config.toml
image_size = 48
cutout = 0.4
norm = "groupnorm"
weight_standardization = true
widths = [96, 96, 192]
learning_rate = 0.016
nesterov = true
orthogonalizer = "polar_express"
batch_size = 256
Rows from block 7 of a small segmentation model, named by matrix and row number. Each number is 500 + 50 x the weight over its row's rms, rounded and kept within 0 to 999. All counts start at 0. Numbers have three digits each. After the name is the row's rms in percent of the matrix's.
After each channel's rows are labels from the 100 images, of 14848, where the channel reaches its highest value: "strongest on" is what is common among them. Only what is clearly more common there than usual is listed. The data: small charts drawn from random numbers.
# conv: 3x3 conv (model.decb.0.1.conv.weight, 96x96x3x3, standardized in use, each kernel summed), inputs 0-95

conv.62 098:499472497504536474464541543455426493500469514469451501459541503506508508507506526490444453495516536549447295509522481496522513363518522513546518531444454497509522518509492554695547535475483490526521521508492534429580478467554507535496469537498535525515487491511505436562429446661374456537
strongest on: legend; horizontal bar chart; peak in the middle

conv.48 077:486491511425492527500435517503524511518482514515520452524458516549583464551535460526660507534502562491466560560459494439507429449514415496434562467500591533462493462493559507513557460537530502431500535486591488405340515391510458365535531496514466462583526475514431474513489470563560533555
strongest on: radar chart; one colour; grid lines

conv.4 075:465566610514477542487469527504488501543446491535521547514435516469393450573571469521503513522543484570551511593458513409553554496465508476483503371477514429497491533476591472536440547536449513458429500585476514600383549412487495396502538462451419427555531561500452530550466534469533477534
strongest on: heat grid

conv.31 069:484489535431542493423508544433312523491537454510490471420551512553460451457528557526513447481531563461476647551529415480521376468453476559479440469537546494501453479482521509463487517578550504466525466554497550461447462492612516500461601510507576485472543538475424516525521502573564485533
strongest on: scatter plot; rising

conv.56 077:507491466494518555542471658498452526503455477493516478517474290517466496474507424528498468513414585469488516520420527429530498488447474519458464527498502508490528535566512530423548407530566494429534575449490484598429524518545482509480522439557423497568513457604478549575538550541492465500
strongest on: ring chart

conv.7 105:512484521410588574533489527478417492542612535492523635343575458533524437494538512438553518541455511475483575453470556577504334533489530476530469472499545514481496534492486502560480463570514513470499486575478507468564472435433467486491466437492514500431567481473538372501517496514492500505
strongest on: items: six; stacked bars; histogram; kind: bar chart

conv.17 087:498489526485518556485515412469473504475526541510540465523540508530431431406532530515534450575543463421461532492446510486505478504492395466468493483527499536486569510469510554438507587439465476356536523588518533489401442531549521411571489508557401471455503535468483473563588553532619497636
strongest on: dark theme; scatter plot

conv.60 093:482487593466492479504473435460544482548518508540543540539513511454475464569567481514451510470546524502597541511501475502500515479424448471442484484423513455490474523494557565549557525511493481454567504565422524438484567572444511432462439617518449521377461462431501501456368614581626509452
strongest on: grid lines; horizontal bar chart

conv.11 097:459484513531528456493442495446490507500576469449528501495531471559520462395510480441563474544584544422504577494453475501479449575480497545463532403489422475454507608404509542479558541542520497444534498542614600452478566548512577481533514427553430468608390494494423451477571486511546464475
strongest on: dark theme

conv.2 060:533514506490508471537460517415481563516546439491508551445419445584475486530477516480528520513511615432513581460478468524485410502478461534554517399513513503495519549600585546379414500507486365512509450426487500621506428523610536512534470540522551569483498476437440436500494521578494465510
strongest on: ring chart

conv.15 098:435450457430572504502517478538440493516524527517490496517467481505593497508486514485515408395546526425491578525506495525531489531507544515499509507484497498490455485485543569526531582505505526474538421588492466491548498418529541457463504450508498507461524480521507522435478450630378338700
strongest on: grid lines; scatter plot

conv.29 115:411502451486471484555620554533572460504480466523498495469472498424471525444520513434502546557440514512516671554507547496464555493476509548361444521528538513449427514643566522535463549470499432518541417428496511508533498553550458498532484482456469494400503534526386479472462558526529505472
strongest on: heat grid; items: three; line chart; trend: peak in the middle

conv.80 096:430539485511511477516495498503489489485462461534472491485475474499559469523550465482483487574430506492642568486477483520626504528436454463481505498490509269459531524416574518544483575516515504442491478637545569501560503597485504607431471477481480493447509448444489508520563464500479503476
strongest on: grid lines

conv.67 101:521443498474595519510353532467543434507524512531533529573605513399515506561510443597541535525477544491534447542547520469544484529484434488284494428527536517442506520492430455518551540571552477482499481485520506418478504490545448468531475499513504423471460580439415544554530486514518500504
strongest on: one colour; histogram

conv.37 093:437547503517519458503514509487518504525499510487475505486496468516544484507540478523514488558480495434601520481455451472621530514445364457542483503447525381450483579537472511564468520515561498446531455575501583494549522491492448420393495482471464508447489558500477518446599507436517490723
strongest on: grid lines

conv.65 107:463490486434459484514526391532463507521485486516512473509520500513465489498490462489507428507472464481478574441488498511487492564495463490452506568457501489488485449491487516645540547491434520501506530541473553506527453473450489434502501511480515489525476468504511520443609487762515464700
strongest on: horizontal bar chart

conv.85 129:489514506513519536531501518492454493518485463528517502498528505525534503488510465474466494504482479544527443501523479512483520543538500506507505499501489497506492531484513524608504463500487498075510481507525506509534584490512516490478453499477520493529525511519488497478502509481508526508
strongest on: radar chart; one colour; items: three

conv.95 100:450560559516474441563535492474432530483558410511498409608539527534509430467523483449524509536497531425521529550427374407483534539555552438505432402533555505519512545448509544463537550430594495446485495479439531588542464553475525445475453480519541458572507558499431383557506543567483513513
strongest on: histogram; lollipop chart

conv.81 077:488451552485522556502471546463488540534539545533421484498479482526548449560531405463644498563469576466495515479477522506553505501395365485484552407492469580516452573491442494468530546502560543380551508545583442582521517527428552377560451529496420518449528485476478521489510465466456520497
strongest on: heat grid

conv.42 110:468520529486500539519555462450496535529519455490485471425426467479536533447490474497522423515508471516493621525471493476505508521452492490436480404477514506507589523536476509377553534573466282492517514461512536542550531506482478487516532489516474615499511532582369663510517503496520531487
strongest on: pie chart; ring chart

conv.70 126:459508498502497538301337435539471408512527509517521584512494530483528532498520511497501483508508497520506521478443459465463532543535513414531536437449593497454504475573490506480583556512490445532477495465518494473484542511478472501522515542515471611458456537587323542528519497516559597492
strongest on: ring chart

conv.45 070:465533518446513424553526516494497523526439436502493454405495515491433423563537607473527516493532543536440610490543465454516454496460477506440508429418566472462575552506509529492510499531520485510571465496532506520290493505545541454461551454476419526570474540579579424554564495579510496463
strongest on: radar chart; one colour; items: three

conv.86 105:389454560485547473515523520507462391511407495554525456438513468376528470504467514512528476459468546466544587514504519545477536620453511519444537486574516493505479504505563537630478530521552508355477457542471530497576630474535452427498563479551474399494467525438442478480505490545517509529
strongest on: heat grid

conv.94 091:358504516657503479582507445522495485451499514571556456491472490490521455463493468470423504357462519491565528541484495524428495516458541491486578483533558496474486589499509520595553491586518521504513476585549432499553535449448500464535524463528463491423447472474480528478508507495397428643
strongest on: horizontal bar chart

conv.21 084:427491526467478444496542530506506518518481468471459530461520432485470514434517500419488563507468551466490668465468458470472447442463569471461493499491458480532485647490553505578475546477489572488458490459509494572402441518488502437525464505418497666555512623465510481597510530518573547476
strongest on: pie chart; ring chart

conv.71 108:471512487515487465584606495541595359503526533506497533688467472516451565495495460471475481506463489553511448527501589431495481531517478456577530488485471533548442465493482502583468541544466513498507433514391474458608501445576486493507488506511487519610389480396527493451502514457479458485
strongest on: radar chart; one colour; items: eight

conv.20 102:492505527495495527377382712422444534478490510501487501526555311509527472462491432526525444504448473505509535523535585485514518624428504491573569453513497526498460492469478501497435495463489430577511531455559518507472499525538513484516474464449528488564539522565475446536515526496540483503
strongest on: radar chart; one colour

conv.30 092:498392511476468552513522490483497506431465484454458505523494527487429444477466527509539521483458488472481563684491455528368482524499385481563511467609513533483532497543578568489481528446488503474642497529522509535424478493548482412573536587505448474474506494427507520497426463547514521610
strongest on: radar chart; grid lines; one colour

conv.51 100:499489512571494395536513445465657541551380499556558483526427524542540430414496574521529525505651506484454530566468520456450519427528499480489500435487500533466518546565499483432489513539431485447490487505454520439497609457454527436557567419529402524558516473507480462497512515541552443479
strongest on: heat grid; radar chart

conv.8 069:563476500546459473550509492508417469442494530438623488524428502477407502450533440543556495455519482546505426462465476486478486499440466474500519575549517488582422627516494528625496534431473500365439446632548540505632537536531478448552541511521452501419511486483455513533512506498498484515
strongest on: legend

conv.22 096:510517493537504502498602441520440532498478501504519471474373570468464436519516522633485528534596514547553471512520479492462533434498531540432478614520490497513511491425514529488505562511487571450525432558509483486468531509432499471455485455575479258433526579464465543510514547491475501487
strongest on: scatter plot; rising; bubble chart

conv.47 094:519511487607510505329530468454494482496487515545534543411648474455490492474487525466597487507466493529501486481537503501449454446482511534502421476523588532531505565468497547489494553580561469594551420545508480464567519405380476516515530434490498512437524510582487437415561489470531423527
strongest on: line chart

conv.83 153:499505522501503518511503546495504511522511507176490511496497519512502505521500513497519514512502495500529163525507505495528522507517502486509523497513490515497498520453515499531508484503489509532524519495522500513517536499490505502512510521502504508514502496497499510510504499489480517494
strongest on: dark theme; pie chart

conv.57 073:551501518482462494442523491490612475468462419521522485526388516434472566496481462398472511491454488458459510473528457489533618444459558526407514458500595541468498465546541543581499538512453525424506482536527494535469458584533463466484597442422521397651507543580501460552525513541546437536
strongest on: radar chart; one colour; items: three

conv.76 104:502540476586500549443510323507568424470489454518506458442450605627478510528506493515459522500443486519551287486518526571493484517475468487550493494493519531495505598483514500534472532521505474454476485461462520559563582485539539422534472501499468542434427493431470564526488494502576532519
strongest on: grid lines; horizontal bar chart; items: four

conv.90 091:400545463511532447507537492520508488451486534488479509517482482506468475529525490488558469385495502442553500494494522491565504513451544505535491484476492462487452553526522514533515510577545501432521477464509505494559497485515536437459495489488477500450512577485488520490561331452487477809
strongest on: grid lines

conv.78 100:473498525523500525441526648331496535519515516541455480548498407375518522507523522434475413517530481410449618524502367503493512578510478581502548396526529484527527488387514483485518507481525525478528471491497547466502441495490513523531484541449531537544626464519490430518489534522500533525
strongest on: one colour; line chart; flat

conv.5 092:559471498462484567518507492493541520466480509567536476529503517511579465475492467499505526511459456567520423442499525496451512526529543426549498465521472489524504567460563531512507473474450470140516503545549483523494537520473509492464485484486502525538571514540502441508515550493507488474
strongest on: pie chart

conv.73 084:516527560476513517489596488482484571533509511506508490528408451300488495462496562511542563542513566449495526482560510503526505379471529478373521499493520517502565541481469495428523569502490497485491518515539491546412461536484531494451571478554515354471498559499374398570499521531554502494
strongest on: step chart; one colour; falling; trend: dip in the middle

conv.35 077:477534530539477507397426583482412434507495522509500468505454489392528495419521472471553541483493494507526526497420604472553685535519459460442599450510510531468524529426467483527507565484500487483494399444507550516489477567478535505536487537451490666507432568468486461523489477548492570482
strongest on: ring chart

conv.44 078:466569531492503468563479537498444426518573401461476475425460484442460416450543540547455506555592510470509568479506515498482402468571517533439545494528555498544518556472439520452543551468592518444483421480425499479490654494635512505524530547513442475492528504492417524385485524535523574451
strongest on: radar chart; one colour

conv.9 106:500503488519490538524503512512521487533496486542571490483486523536501499509499480502484504488504431082530436524505481502475493538508490479510501503489497486493508509457557532587508531497460500569502501469537495511524582480502495473497488503483497526493505500500504510480491541488508528507
strongest on: radar chart; pie chart; items: three

conv.46 088:405507534466495437514523509432458427513529505547547576435523465514536453501513426463533515460498559486528502478505499501478537444434463548468515492495497467491467531500601475504557681408612506386472461512500534364617490488450576491472481572484497530503531436568481531461557535531431516552
strongest on: grid lines; horizontal bar chart